python train.py --encoder_norm_position="pre" --encoder_fused_qkv=false --encoder_qk_norm=true --encoder_patch_size=[8, 8] --decoder_mlp_ratio=4 --init="lecun_normal" --learning_rate=0.0028 --max_precond_dim=1024
Rows from block 2 of the image encoder of a small image captioner, named by matrix and row number. Rows with one number belong to one neuron. Each number is 128 + 32 x the weight over its row's rms, rounded and kept within 0 to 255. All counts start at 0. Numbers have three digits each.
After each neuron's rows are labels from the 100 images, of 14976, where the neuron reaches its highest value: "lies over" is the class under the peak; "colour at peak" is the nearest of a few named colours to the mean colour under the peak. Only what is clearly more common there than usual is listed. The data: pictures of board games with random positions, seen at a slant. In brackets: how many of the 100, against the usual share in percent.
# fc1: MLP up (encoder.blocks.2.mlp.fc1.weight, 768x192), inputs 128-191
# fc2: MLP down (encoder.blocks.2.mlp.fc2.weight, 192x768, transposed), outputs 128-191

fc1.731:141133099125115122088117066124118108117147128157080142206160159150160125089108136183121160147017127147174151193105135072176098114055127141113146136166078125131097177138131102155182106159144141
fc2.731:176161121134152144102132072130157141168182132130173117142097074147147193094177143106164146128186088151092109077136114078106119220123169152167116136124189132145130111192140149126082133147123126
lies over: piece of the first side (54 vs 2.5)
colour at peak: brown (63 vs 17.8)

fc1.217:113165154124093128151062119125142151161185139143130136121171131142182111096102114161112115171105134120091157191119159089156149109166118147112132098151105071092097165104127109188120152079091169
fc2.217:121144132184170148082095158160159141129147162171190154151093127107121181143175124165143121162127082166156115126158151118136129173133177107162198129142193137180165106160142161146159207177171104
lies over: piece of the first side (43 vs 2.5)
colour at peak: brown (72 vs 17.8)

fc1.185:077187135139126140103175091144145115120144099202104139092084156063143164057104101125182151074135041135119088132131117191080152162126173112159189108101152121166172108135116135102126121132159110
fc2.185:161143112170152113090125190156097127189100118130122192194099107135150044163148134173104148109148181142165127122149108125174091122115101169169122163146192111134106160163139118112094101100077156
lies over: piece of the first side (43 vs 2.5)
colour at peak: brown (48 vs 17.8)

fc1.313:118122141143134103130168139146139139103100131156115172150190131101131151144093140153091115171125104157114131138100153135161151097226144172163167133088130185166135168047137193145144099131136116
fc2.313:100135102186089087155131141062111144130114149137110102135132152114060118096149131146132096122095071111109124094090126168071143146100150169138089109090093104127169146088177034078104098083098118
lies over: table (75 vs 36)
colour at peak: grey (73 vs 45.5)

fc1.43:092148188140145120151135163200130140157170098122103133122162173124126161129082062141150108161134114136145151146135112132090156182184172128148145135137201096065130112140103129166070188105131138
fc2.43:098160070189122147136160196124176107144060192130130112121177135131133197172157131130107116116121136133182145159145144112151125141147139102125150164125098115149087189136131133174177082134127150
lies over: piece of the first side (40 vs 2.5)
colour at peak: brown (69 vs 17.8)

fc1.391:105138156076205121133151091137122087081143144130124093105149072100076087158052145130153202168153080068119206119133094129098123127172140088176103121145168098134079108111099141143146128092136116
fc2.391:170162125151086138160103117112160083172132127079162137081135162131155122126130141155122110195092166117127128196092127110142120093089090084054110063187102130104125126118199073119159177136135120
lies over: table (61 vs 36)
colour at peak: white (29 vs 3.1)

fc1.629:111131153119091119104120157138135118137087077146060155091133084112087098186146155133097110111143064189143106114109151136122131110076151073101109097172138141182136124148148113085125060097124136
fc2.629:064146117119186138116162150085098136079119228140175118132137175125136123125147146178110142153149145136099184095126086193117095109182155093126109137085100163126103143159139158160074144090125070
lies over: table (86 vs 36)
colour at peak: brown (38 vs 17.8)

fc1.196:098126139090080112134137147145106106146137136162094140134129108074097103139149128115118176119085129149056132125106131082102159128132116119156074121060084088125096089112189082134103090083185069
fc2.196:170140096147160147107074080121134107124143148143161168105079129084125157171130102095093107098197119125178157160164112099134132120171111073159142178127135127110129156171078130177174164132170165
lies over: piece of the first side (30 vs 2.5)
colour at peak: brown (70 vs 17.8)

fc1.723:187148107141136143057166193109089146174136094050148167073148104095122175120091141131093143195182126133145184101091174118090137143130173128132135176177165134180116108193067152133112079129180084
fc2.723:090119107142149125183119187097139087130122216070148125141135105167128095149152162117122073101122113070121114137086107149154172133098142207147181075122112141105158128135127090158106164091080175
lies over: table (64 vs 36)
colour at peak: green (33 vs 7.1)

fc1.503:103134094113151100163158137130154141127094156133142116152163084181172165129142107171131122126099187126103143123146199175131091059179153128177096113172157081128150185085118103130149083112150154
fc2.503:161131121204147191129095123135089160174184100168129178114120172125142135122156149125141149146129083129140151134144109123144117173159118165089109170104186153174084152173181078141100125122115121
lies over: piece of the first side (41 vs 2.5)
colour at peak: brown (63 vs 17.8)

fc1.259:100174068093142139103160124119137114106127140147141073121185161126140188108123126141082159113086162178121122079102164103146109160126147135132111107153104101115108135135118116155083103065161126
fc2.259:118178148212125145049110184120156128073162125165187122082103142143162171090118122111123167155108134152146135143119101159118161154206118172141136143096110110115098135148134145179135165123132107
lies over: piece of the first side (37 vs 2.5)
colour at peak: black (66 vs 4.7); green (32 vs 7.1)

fc1.697:103182122113107109142119131096098169117157147159132081125199116136157223125160125155149143146085148136087175111128179103124121108142137172115143155154106137133114166154153106123172154115175093
fc2.697:164152109174112132126110147160109118127166109183135141054081131132096117100160101111127160130137072121121095111113080044142175162117162139136101119137175126167082120171113117167088086102107138
lies over: piece of the first side (36 vs 2.5)
colour at peak: brown (43 vs 17.8); black (26 vs 4.7)

fc1.215:177108073145115101111147136134075172147158125116078089108144128150143181138129150125174164171164159084208190145137202137178100139116095154087139115111095181176135184153104184096169195138196098
fc2.215:067070133159111150153132136148134144138086138132147120080123116163134052111150078128125137100119060117087088106093097089127139143124089181143098110093171168098106071185113088146077085129072135
lies over: table (83 vs 36)
colour at peak: brown (39 vs 17.8)

fc1.377:110159131116145122097119165101122080090091140108133080120134125085110162168194176127144162077088077134083122115101120116091144164165145117149098137112098181125070100112176230134111131116110024
fc2.377:165153130189082144063154169111107090129147167126101119131146121119142152151145108156070139166136166134198174160144178082168120208131139112116116133133155125147151154183111098158166140121166133
lies over: piece of the first side (44 vs 2.5)
colour at peak: brown (54 vs 17.8); black (31 vs 4.7)

fc1.709:097205120115145125143113142160099186144062149123097114136155130122179106131072144164156140168116123139101142143099123108104131033201189148107081093137102106103136160118118097174119087133106102
fc2.709:191133089190060127098100104097159082130130118147175115058101110082111179159190072114086153117090119076129146110093144075133082161087155093140109141132139162147137126170155072126162119121154096
lies over: piece of the first side (29 vs 2.5)
colour at peak: brown (58 vs 17.8)

fc1.461:148111126191067114076154101128079155071138120128156129147048126114103113110163150136108209109129083113158089182178134149106097112152125140105146115104171129182157093118141150133141118155174129
fc2.461:152092127156115157113140093184088121198109106144104187053150117072089073145082121106168085098136116091146103103111096072161106119146171133171117110120137116125121132165085144144062103126093145
lies over: piece of the first side (57 vs 2.5)
colour at peak: brown (74 vs 17.8)

fc1.667:162165131058151092083142103103086173158149175191164123116152153151139156157141119149119101111076151182134206136125118118226122100140091177108124164141125100119171119159116141165236126138165131
fc2.667:173165149162130144104123191154158120087184149138176181135166161124171188091130134168165148209097137165174129133122102098156163148187124108122129099135163099170094167166190130127160139136130155
lies over: board (97 vs 59.3)
colour at peak: green (46 vs 7.1)

fc1.293:138103161094072148121116086067178128133167141161156072113116136166181121148151213140145105133087124162117092126187136141190169101116143116112172161089119122153114063198161156080098115127137103
fc2.293:108198106166181143100122171149149113106154164165134199097168101165111086185074095144049155110136165130158135132103140116117071128139124069142135130181157078167139132078100126158147162117151138
lies over: piece of the second side (33 vs 2.3)
colour at peak: grey (81 vs 45.5)

fc1.369:170091162090106133123137061064111115154131145091125112105134119110123092158100129157131159111126085161078093167146142103108109154163136122154125142089120178093160101156135142111082085129099191
fc2.369:104138155155186147111155145106158126144119115138127128166169205151125183179131129140131150151142149161125132096172134157156114112218159132168110157158137129194139162167162122145164153118133092
lies over: table (79 vs 36)
colour at peak: brown (39 vs 17.8)

fc1.526:102109116092096104135170132058077139124067157105101147108144141171122135103131163097123065106147172178105106153126153046098139075164197169188123108185088100119154141156145126170151184145163162
fc2.526:077168108138142136096107123104115125167166107135174045108085122061100153074101122113150123086105086101145082083086065164118157138160112167160171120173138110133142160130163140067148093107140134
lies over: piece of the first side (29 vs 2.5)
colour at peak: brown (60 vs 17.8)

fc1.699:077096090165102072145127101112133141143094113133147089161069086088176133119175152140159077127137120118119133094138149137065133070083119113088103114150083126105126122088122080118076102150137114
fc2.699:154134177111156143149109126125047154144195093087092156102206115127176120153071136141104110169187123125149138120104119135173130178195119146092107155074152096170087136182033114100121106130144155
lies over: table (95 vs 36)
colour at peak: white (25 vs 3.1)

fc1.727:019121136115103115151152129139145120111125154173122137119167109155148184172167163150182131095166255138148118141099116161130190083159102120182105090209131161125146087105137097130137115130156120
fc2.727:139125149133163159114113146093084127161123116133137161141095194137085138131129141139121072134118112101148128152179123098106084091179082103170141083157138097097106178091118128135127127150110120
lies over: board (100 vs 59.3)
colour at peak: pink (68 vs 15.3)

fc1.538:117096094144151156106131144079159141152147151172135096114121118140097188123127080104105189146109130139140176134095188200137130164128147123102130138109139136148138141187084143131175180115155147
fc2.538:112148123160118132122146159139142137172067153184123096146116156150127111116124120130161144136140108106167137172147070069159151104092129208112130107120144115108127165182135158134118084075111133
lies over: table (68 vs 36)
colour at peak: green (28 vs 7.1)

fc1.378:080182118200079134072144081081118140099138143138141133212065109112081071043156170153149103143079104095112115098086178144110080099111171118121113155091120124156138122070125145136114143124156105
fc2.378:138146153136127105162062071118095116134117078096120140051203087116121116142052145097094123137136092171166113134147079147138206179123104129122139091097100113081110099143068091124114089099117136
lies over: table (96 vs 36)
colour at peak: brown (41 vs 17.8)

fc1.706:149117206079126099205115044162111191149142167183126118097146078156121103191135124174130135115146070129072153172128114122146203104075139142112127155123147108153151087115081099144116127127183170
fc2.706:127154098162187120074125116127112071124089174098177154161094147111146100118148085120167146110155082098112118082101126149095083120176128104145161162110080144117114133211115187085157185074136060
lies over: table (71 vs 36)
colour at peak: grey (77 vs 45.5)

fc1.289:148173147089133144155199092098118151143153122121136118142137181084146179111140168120178167146122124159157094198152111090085078176120158110137176109140166093172129125182152110128149120130197124
fc2.289:145180087225127147104117188199152154195138104198175174112136104123165121131152105139104158138135103158129133105130108164181174166172163203145125140156092140130171143128149115120161143107101133
lies over: piece of the first side (49 vs 2.5)
colour at peak: brown (50 vs 17.8); black (35 vs 4.7)

fc1.522:160123152116106155114174102133144098147137167166143105110036171094090136136146160100119152114120089133148065148144123105077140162132158084120211141117131178183176113118120157125103150152167109
fc2.522:119169133161095125125150107138113165126127099185084101108105098164072109155170116135117076120123163119102149158198109074121138105096125171105174134129125148078161134116210122102110104141082158
lies over: board (92 vs 59.3)
colour at peak: grey (77 vs 45.5)

fc1.587:123115148136024131140106117091125124125131109198167097151103102175097087161150163143114122047168112130127084039164158145198153095070171109181121134103139136113144136108113129117165101132172164
fc2.587:118140160146176100148158097098166166069082097089171119114140118090141102135142160111132146148134123189106126023103086068145115104123077136159106095114115109183122070113140108097158093086121078
lies over: table (97 vs 36)
colour at peak: brown (44 vs 17.8)

fc1.704:130077101184137159115173203154141048150108141133124147093101185093155117116075100128122190167119085181123131128097145095098093117147155154140108112169177099170105125128103166122116113156131074
fc2.704:122124118166087095166095128082134201154157138153112084156200049096088176112165172142078085097156115130173147137134113177158206164088157129176168129125102105139186146081125101088111084144121184
lies over: piece of the first side (41 vs 2.5)
colour at peak: brown (70 vs 17.8)

fc1.39:103165155139126163151123176154090130083123125157105132145218158089162244099168123125142175185176131113134154145124162116093154105234159124127062113121156112122121118143175137155134144129147088
fc2.39:146096125196095156148134178135113136122168164169116124088109168177156140113137146137101154157148083117186181126120137112206138192136131131113117122151160135138129154190144114215113140149149144
lies over: piece of the first side (25 vs 2.5)
colour at peak: brown (46 vs 17.8)

fc1.466:157110119170143130138203160138096082101158099117146157160119139089096112118105143145068102154172128099115118134126100081093188120206141099141090078134169122128133169124162146116175124134103080
fc2.466:155147092167136143104112152169143137089098107147152151096047152177090128141139175153177156112071105166143152210123089128098189098056173184065164085157109170120154136152137128149105098101090150
lies over: board (100 vs 59.3)
colour at peak: blue (93 vs 3.7)

fc1.140:082080106172105127112115162135121089124076118147059113062215096187124158089118138138099167192133066100138197136112178126121161151119143185092182088182133170137095157202130112121132147105170160
fc2.140:115168154177143134125133111130128161132137173145175145095066149124080106083118139131116151127180104174112122158137098088107173174080152141158161156121150200171155097127129181157094108094108111
lies over: piece of the first side (48 vs 2.5)
colour at peak: brown (56 vs 17.8); black (25 vs 4.7)

fc1.240:120125102139079137176109109133143157130130118177159118094134093152106042094130180116125154113159120116169097057135089137160118146114157149148138123186097160099134109091138138117129098081156123
fc2.240:085143180168185175142121101078098158106168081132127142100118126075106145181132192136111156143155096150113142092118164125080091124169121065102100089106109135144084157164122144117121169125153085
lies over: table (81 vs 36)
colour at peak: brown (37 vs 17.8)

fc1.163:127100139090190125154146073156082193168148078138097127123134053107092137158121135165198091071119134190108103152105117125085097086190123155135144153112113095124112135090173176134159091138113045
fc2.163:168144111190071146165108158139141112129145095115098135098089128041125137135140062110164168134127116125121157169132135153179125187176122127060104130089107171121090150102130084131199164158149139
lies over: piece of the first side (44 vs 2.5)
colour at peak: brown (75 vs 17.8)

fc1.279:162133129210131121091163085181112114106085184152111103122105148105174119146096141122155155132124139148139100168164115187130173048135156141129133146154158175121119173049080126156088122173149135
fc2.279:132159118154170154115153086091180147161153090144114118116098110082111113148068173151097153095129198141108120163110116097121146157120165121130097129154134128083181169070186140116172130110181116
lies over: piece of the second side (26 vs 2.3)
colour at peak: pink (34 vs 15.3)

fc1.621:183144120149106066132133098155054181135097139143138105075110063184106128144100166131160115154157151122106166172173147141143220084109074207150129147147147165117130092094133172166180118171124208
fc2.621:152052118118168143109111122149085087140167105083125187102097086100097116105164112081166120061129049152110113111149114079087124136108159070109137119091133141154136146170104103100101162181157137
lies over: piece of the first side (27 vs 2.5)
colour at peak: brown (40 vs 17.8)

fc1.691:116098121100173153152137102111112122117114168155078127145115172143200137098187145159146090131076159171165098152122116052108121112147113119117119153198112107138117162116132113174141089136182135
fc2.691:125170122139113149093136148143133146154160083167153045121105131069135134108193098142113164090140153127127151143179106107161140160173122148124172112114123098135142144151143116153117202189144121
lies over: piece of the first side (33 vs 2.5)
colour at peak: brown (73 vs 17.8)

fc1.246:157076091123120129137109071133144052141173104122106147111194117134144127139129159183139154135130092110232093157101147139073138106091122126160158093167163124153105116134102130160078120126136139
fc2.246:080119093133207098114118156113121135150108195110100119156106081140080055049152135123087091078134172141093112146213111168083138122107172154172155144094164111103152094106076162134093130135130159
lies over: piece of the first side (32 vs 2.5)
colour at peak: brown (66 vs 17.8)

fc1.177:108138172137071127167114107143100146150225153145120167139116116120106175072063168088104172108148116094124166154099129099154189079185155160163123186149150154161105141091164142175137150133142084
fc2.177:159081072186120139131120164121131098077080130156115122134096122123114117155156151128124138114124105130166146121133172000155150128082083130148113088082164140142138130166073146160146077129175155
lies over: piece of the first side (25 vs 2.5)
colour at peak: brown (64 vs 17.8)

fc1.567:120136131136135135166094076148126113186142121149148114135113117080138140154179103114171090088155155159118130088106131147127149117167214155184167161120133179167150080073113177069125132076131134
fc2.567:127101156156130129120145096103102164124127117173154195059159097107125128120087083150104111131132108165158109151088127137204081133191068158162106064076076121111122071089121111116136088114111163
lies over: table (78 vs 36)
colour at peak: grey (76 vs 45.5)

fc1.605:100169195140112163145098130138099159171090113133130191186175087157141102129060145197139093151106152131153179178154158083105120089092172157088135156079075095105160169188157080143131132104134190
fc2.605:122125123145080150099146124145120126085118066109168084068100160120119148079127111108123168182057057099108095138070102059096140119113131154075151079130161164145100213093143167128147120184123091
lies over: board (90 vs 59.3)
colour at peak: blue (84 vs 3.7)